config.yaml
train_examples: 95000
image_size: 48
horizontal_flip: false
cutout: 0.4
encoder_activation: "hardswish"
encoder_depths: [3, 6, 3]
encoder_kernel_size: 3
encoder_stem: "deep"
decoder_block: "basic"
beta2: 0.98
l1_shrink: 0.03
steps: 7800
Rows from block 6 of the encoder of a small model that predicts concentration at each pixel, named by matrix and row number. Rows with one number belong to one channel. Each number is 128 + 24 x the weight over its row's rms, rounded and kept within 0 to 255. All counts start at 0. Numbers have three digits each. After the name is the row's rms in percent of the matrix's.
After each channel's rows are labels from the 100 images, of 14848, where the channel reaches its highest value: "responds to" is what is common among them; "colour at peak" is the nearest of a few named colours to the mean colour under the peak. Only what is clearly more common there than usual is listed. The data: reaction-diffusion patterns (Gray-Scott).
# convs0: expand pointwise conv (encoder.blocks.6.convs.0.weight, 256x64x1x1), inputs 0-63
# convs1: depthwise 3x3 conv (encoder.blocks.6.convs.1.weight, 256x1x3x3), a 3x3 kernel
# convs2: project pointwise conv (encoder.blocks.6.convs.2.weight, 64x256x1x1, transposed), outputs 0-63

convs0.244 080:128127128125128128133127142127128104117087111181128112138140165128129129128128158128132128097128109120156154128196109128155128132128161107106125128149128128010126168128126122162110148128121128
convs1.244 085:145136156139138150148166167
convs2.244 094:128128163128128128132128129127128124129117128118128128127127134128089127128128130128127128123128143128255127123128128134095128126128147076125158129052128125120086129128128127128127128091128148
responds to: embossed; feed 0.058 kill 0.065
colour at peak: black

convs0.195 082:124128159111127128119128145132125132132121128132177015156124128134128160128132120128127112128128132127135127089128128134107096128170128103128128124127127129136145056128124135127133127128128047
convs1.195 075:126153150114167155108095120
convs2.195 097:128127130151128128119141128093133148128128129123021128127167109129115129064128142060113065125128132128140098128127128151131125128130131128128128096125126127128128123128126128127077128101136171
responds to: feed 0.078 kill 0.061; feed 0.058 kill 0.065
colour at peak: black

convs0.158 100:128106123126132128124128128123113128130128125130129129137128120128128128132128114126130124179122128122169127122122146169134145106123127127145129128146142136129138132185116132124170130128000144
convs1.158 101:142132141129090113143076115
convs2.158 127:126128130121128120129107129142132207128130128138133127156094125139126128129087130129120126128129129131128139121178135121137152137101087127116128122133129128116176131128135107114127122193240126
responds to: stretched
colour at peak: black

convs0.209 112:125136126120128130125128141128124129081128128252130128128125128169116128132127120125129128128130128113125127134141128131145127127124121128128131128161130134128146027135144186122156128127123129
convs1.209 087:100091121103088139127147143
convs2.209 091:126135104127172131129130128127124127150120129102123162143129127128127132122127104124131162115126128126185149128128183063125126130113137128075130134020128133130128127128124126126126129130118190
responds to: embossed; feed 0.078 kill 0.061
colour at peak: black

convs0.174 107:133128095127128151140127124128131128143128128122069128128125088128129128097123129128127173125129122101137128145136103124129130121128123128126140128129123128100127255128127109183161135123127127
convs1.174 094:153132106180122120137136096
convs2.174 084:122128128130128105128175183130200133131104128098121126170130117130128098127129110115129070127123148127122041127132128120128128125122128126164114128128183184126135125085125133127128124120128128
responds to: stretched; feed 0.078 kill 0.061; feed 0.058 kill 0.065
colour at peak: black

convs0.148 087:159149128130123118150136176141130129141125127124128110086131162120112125129151142132128129120135127127128105120127069126128128130121135021081124130127138101128128191131149116192137121127139127
convs1.148 092:135095172164120144141145134
convs2.148 083:123148144127128124102133080116133129129128125123126165147128126133120126128128063123128128128123071128157220128122160141114130128140110127132128128135106125179128056128125116138129181095122128
responds to: feed 0.039 kill 0.058; stretched
colour at peak: grey

convs0.221 097:128130114149144128119141128127127131069128128130130103128128166132126125128127153115138128128128129128133138130104015128138125124128143125119103126128085135142067094128138127128129151123208101
convs1.221 094:153145119103135100108090098
convs2.221 108:131126128131126127134122127128143082127148128125141127125052129156128128128085124128132127208142131130128145146107130109123118031126118143125125128148128087149155133143135121096130073128129128
responds to: embossed; feed 0.078 kill 0.061; feed 0.018 kill 0.051
colour at peak: black

convs0.172 094:127145128144128129128124092131131118194130132128129158048113104129125135046127131126126155213078136128106126127127121140122119116128127150129145123127130128128110164128133111164128127116133126
convs1.172 085:102097131085147156132134151
convs2.172 083:131103119126130127129126128079136130130127166168130128131081128139134129117144127128130134251126129128093132128120112067114122118123124128120136128124129124123133100140136138149161128190137113
responds to: feed 0.078 kill 0.061
colour at peak: grey

convs0.15 122:255122128119149128128127129128127129128128126128128128131128128127128128128128141125133128129103128129128127133128108128128129127122128128094066129128128129129124146133117129182163129128166130
convs1.15 112:119111115130128129135191154
convs2.15 088:125127128127109125126127125128130247128130115128123132128128127128113128128129128128086083128128128132129103126128122127129127154128128131174127113127130163130127124045130087070128128127163129
responds to: feed 0.078 kill 0.061; feed 0.018 kill 0.051
colour at peak: black

convs0.154 091:128128128125125128126130128149126152128126128133129000161106104125106144124126128128128092142127161129166125098129128133108125125143127103129190129134069151132129129132123105127140137125128128
convs1.154 102:136158121140140134105076104
convs2.154 043:124121132156117130120172151128131128128127130130085119117127128132090128127119132069095007128128128135130128148127130157127143126123133141128129120122138128130130128122131136093043128127126126
responds to: feed 0.078 kill 0.061; feed 0.058 kill 0.065
colour at peak: black

convs0.232 123:133126095129130136131119128129129130128128122137099118133130164126129119128145121136127127134128107128128124157127127128128130129096130131118118195127129212128095128119126128135127255134121128
convs1.232 093:126104089137125095150144093
convs2.232 099:125132128128055120128127128121144143130126124145073128161140128146108105127131143110121112131128128127129128132157129104132145124171127129133128124128127132124128036121109130114173126069195092
responds to: feed 0.078 kill 0.061; feed 0.018 kill 0.051
colour at peak: black

convs0.49 084:083127134128127128124130080137127128132115127126128129128123129187127125110136127128132130134126137156146127129112128135123128125230114129129165022128130131131131083123144108128139107110126131
convs1.49 082:095156134143106161155121101
convs2.49 054:115156187070146125128125104068136128123123147122124102128129126128129150120094129102128131130131128160149143123112146117038128127128127154194125092128126127152128105144141084127121140106114126
responds to: stretched
colour at peak: black

convs0.20 097:123136141123126126126121126126133110158119134114132094137135125127160126134129057132124127148160128099128128084139148133127136128140127128145123122130124129176216103131129129107136051121069169
convs1.20 092:106145144103128163095106100
convs2.20 088:122134131070149134124127125128115062091128127110119128128096129146129129099150117127165128131128128119125138106115124125110072129128129130117124118134126128128123092128129129137217119130108217
responds to: feed 0.018 kill 0.051
colour at peak: black

convs0.235 113:131128128138129255130126124129128129136128126131127128128129128127129132128130131129103127058129128132150128128128127125127128128130113128099132133129126107127128128049127098141125128129133128
convs1.235 090:153163113143140108139085108
convs2.235 082:131125112116145169127156205126132129129126116128126157210128129128116130127176128117128118135105130129128127077127136128126076127128128050085128129151129128124127125091129162111129131124134129
responds to: feed 0.018 kill 0.051
colour at peak: black

convs0.41 111:151131134136128128128130129128129128163133129128150093150125145109128128126126129127127078128128147112125129000128126128128132126138123147060130123108109127138127082114118124129127128127131126
convs1.41 085:133122176113106164103117122
convs2.41 121:118128128128125125128187152128192201125124128129131121129128051128127034129139127135119048123125130129124129128127127127128138124129127130153124101122135128128128125128125141129129128128128128
responds to: feed 0.078 kill 0.061; feed 0.058 kill 0.065
colour at peak: black

convs0.105 117:134125128107128129128130246130131128134116127127128085190214128094128129144084136129128128127131128116129102119149149128129135132121128127103121128128128128155129157127102161127133127128128128
convs1.105 105:124128117103096115123072127
convs2.105 113:145113121128129146128156155128118128128122129163129136134130077107128115116126184185126079128119132121180125121128190128130079113129062119105128125128129128127128127129141129054140109109128128
responds to: feed 0.078 kill 0.061
colour at peak: black

convs0.206 106:120128131133129103130127122128126113146128116128128156128133131237100106128227121129137122152130129130130124127128124127127114128161116128131118050128133119128155123128160111128128094128128128
convs1.206 092:143094150110138123106176122
convs2.206 071:131115117131128129129128102127129117171104140157128128118133117140132131179096167128125118128133084175137096122127126126128127084135122128107083131121128077129148116168132033079150122128118137
responds to: embossed; feed 0.058 kill 0.065; palette: dark; feed 0.078 kill 0.061
colour at peak: black

convs0.214 112:131128133126128111124128123104121126128153128130128196123128132139118118127128127114145129114128128133128130213133140133128110113128123140129103125096126128126126128127176142124141128128255128
convs1.214 094:108113102131088142123172139
convs2.214 112:119128128124146143128156117122127090137108129131119117126128128161139136128188130120187128109127124129130126137084127028123144129093128141132038151110139128119129118128137127130159129130140133
responds to: dark; feed 0.062 kill 0.061
colour at peak: black

convs0.5 112:130136130128033128129129128122128127128128127131131128128128128128070128128129128056140128128128128128129129128128128128128095128130128128139128128128128128127128128128255127129132128118128128
convs1.5 119:116119127113063116119113120
convs2.5 143:121127128130127088128130134128128131127126124127128128181128122128051118125131128126099127128104130127128128128128131128128128129128128127132128128128129128136152103078079110000130129128130128
responds to: stretched; dark
colour at peak: black

convs0.53 118:129129169108129129133144135128126105130123126149128122096128190163132067128145125130129154124135115126123127129142127129113119118130032127127128112123128124110164126127149128113127128127121227
convs1.53 093:130101088114110134161142159
convs2.53 089:130128129094161131049128128152110126130128130108131165141128115128134126128081127136128128120135129128164123128128112078128128127127127128077128161111128133128138128129157084122201128142128208
responds to: pastel; feed 0.078 kill 0.061; feed 0.058 kill 0.065
colour at peak: brown

convs0.94 097:154097157128134110118113128128127134127128057128131129128128127129135134129207127126132127130138128128138113128128128125128129128141129150077037127128129054113127128063134131119141135127128128
convs1.94 089:097103105102144156116141159
convs2.94 083:128146039130128129138128148128127181128127098139128128127127130129128101128122128124125128127128147122128130125127126127127110135128128078133144126130116106123128128004090128082140129127128129
responds to: feed 0.018 kill 0.051; feed 0.078 kill 0.061
colour at peak: black

convs0.28 092:126130127146127107023130105130128131133143130128168128126118122166128122123133118064128122135146156158128124121121102125128126147174128124128131050128127109127128123126128117128169118076141121
convs1.28 096:104141133107081147149149104
convs2.28 069:000126127093129129097128128137130129130128135128131131131131126143128130130128128134129128140128128138176126107127080128132123108133129118128125089127130099129127119137190126166133131127146123
responds to: grey
colour at peak: grey

convs0.84 100:128128128128153127128131128130132140138127128125128008154128127124137092128100128128128128146128128138147131128125110168095194127128198138121128133172121147146104112129125128128124131085128128
convs1.84 082:086089130162145116116127143
convs2.84 153:137117133073128114133129126135128128129248135163140138120119128128135102132098159131129127100140126132129128125098128147135128132128120113127122128154067136129128132126128040128128128138126126
responds to: embossed; stretched; dark
colour at peak: black

convs0.34 126:129128184127128126128128128128126119130100127102128128128126127152127128128128126128131133128129128128129128128127128128038152128171000129129129129128128128128173142128126114128130121126092149
convs1.34 082:143166157122131129102099096
convs2.34 169:127128135141131129063147125128128123145127132128128117130100128142126129115111050112122134128143128115128116127119114098128115107107128128128128128131167121128199192128161128130128129128145223
responds to: pastel; feed 0.058 kill 0.065; feed 0.078 kill 0.061
colour at peak: brown

convs0.57 094:122125129128124123106114132125128129154235121122131138155146115182090100131118125123138129128031169158128102138126128104128084159129127127112129115129138128122134127131128128135125135132143128
convs1.57 091:159156153107127093116097127
convs2.57 075:202108119129111128136154181124125126133129128125126215115138129130134128131131141127136147103122156079128133139096120128098132142113130128116135176126131179130153104128112151129139128125127198
responds to: dark
colour at peak: black

convs0.123 098:128128126128151139126125138113103127138115130128128098128133128153131056128000122128096128137129128128141157126152128128153103127129128120119127126137128132130128076126128129127129138128171130
convs1.123 110:137110120099127107129072147
convs2.123 060:128135127130128114128129126201128186087131123128192127126142127131111133140049129170119121135143127128128128144169129112176128132132097129127148096131141128151127124128128122078078109128127116
responds to: embossed
colour at peak: black

convs0.217 097:128128129130112125119163132172127128140128128138142128138124128128128128133129088128130121128127129128126125128091164146089128132255125128127178129139130129119132101134128053126128105128126129
convs1.217 097:126162132116124127115071106
convs2.217 110:099136129128121127082163149128114128090121128071119122123129120158127124128131151009121128128148119131128120113137128125133128129114130113133114127127144174130108127093129127128127205128128129
responds to: feed 0.058 kill 0.065
colour at peak: black

convs0.69 099:191118121114172126128129184130128132128134128148127126128128128127128128129109154128130129130094120138125135131127125092126129130116128120128090130133127128129024173129127128131134127137220128
convs1.69 095:104091102122114119142172137
convs2.69 116:121128128122124127128138129128128184127172128135128099128128065128127128115129110128124074128128127130128121127128128128129127138125127128129120128128131184130128113114128127081128128128255128
responds to: feed 0.078 kill 0.061
colour at peak: black

convs0.103 083:132128138125128128133130125128128145129130130085128133113095078151127083128127157126126108144128134131127123128124130128129119089125132145129194190188128190093155144128130099133165160127127068
convs1.103 082:099092118093109143118154148
convs2.103 124:130114094113138127128108128203130142149129130128144145136128126124128152151130195168130169129121128121128128126152131118156094126128052127102128128134142120137124126136126129128219095128128128
responds to: feed 0.078 kill 0.061; feed 0.018 kill 0.051
colour at peak: grey

convs0.59 089:124126117167128041123126128129117135002115150126133129135133106128131218131127118133129132131137114129116127129117124128128128129130122139128128130126135125132120151134125131128116128128149131
convs1.59 088:133144158138180136127161135
convs2.59 089:129128142119128108128129129124230128128125106128128111156128122130121057094128115127129036132127133140130121115128129128126129125135128128168128128123128123128115128126122117128203133128119163
responds to: embossed; feed 0.058 kill 0.065; feed 0.078 kill 0.061
colour at peak: black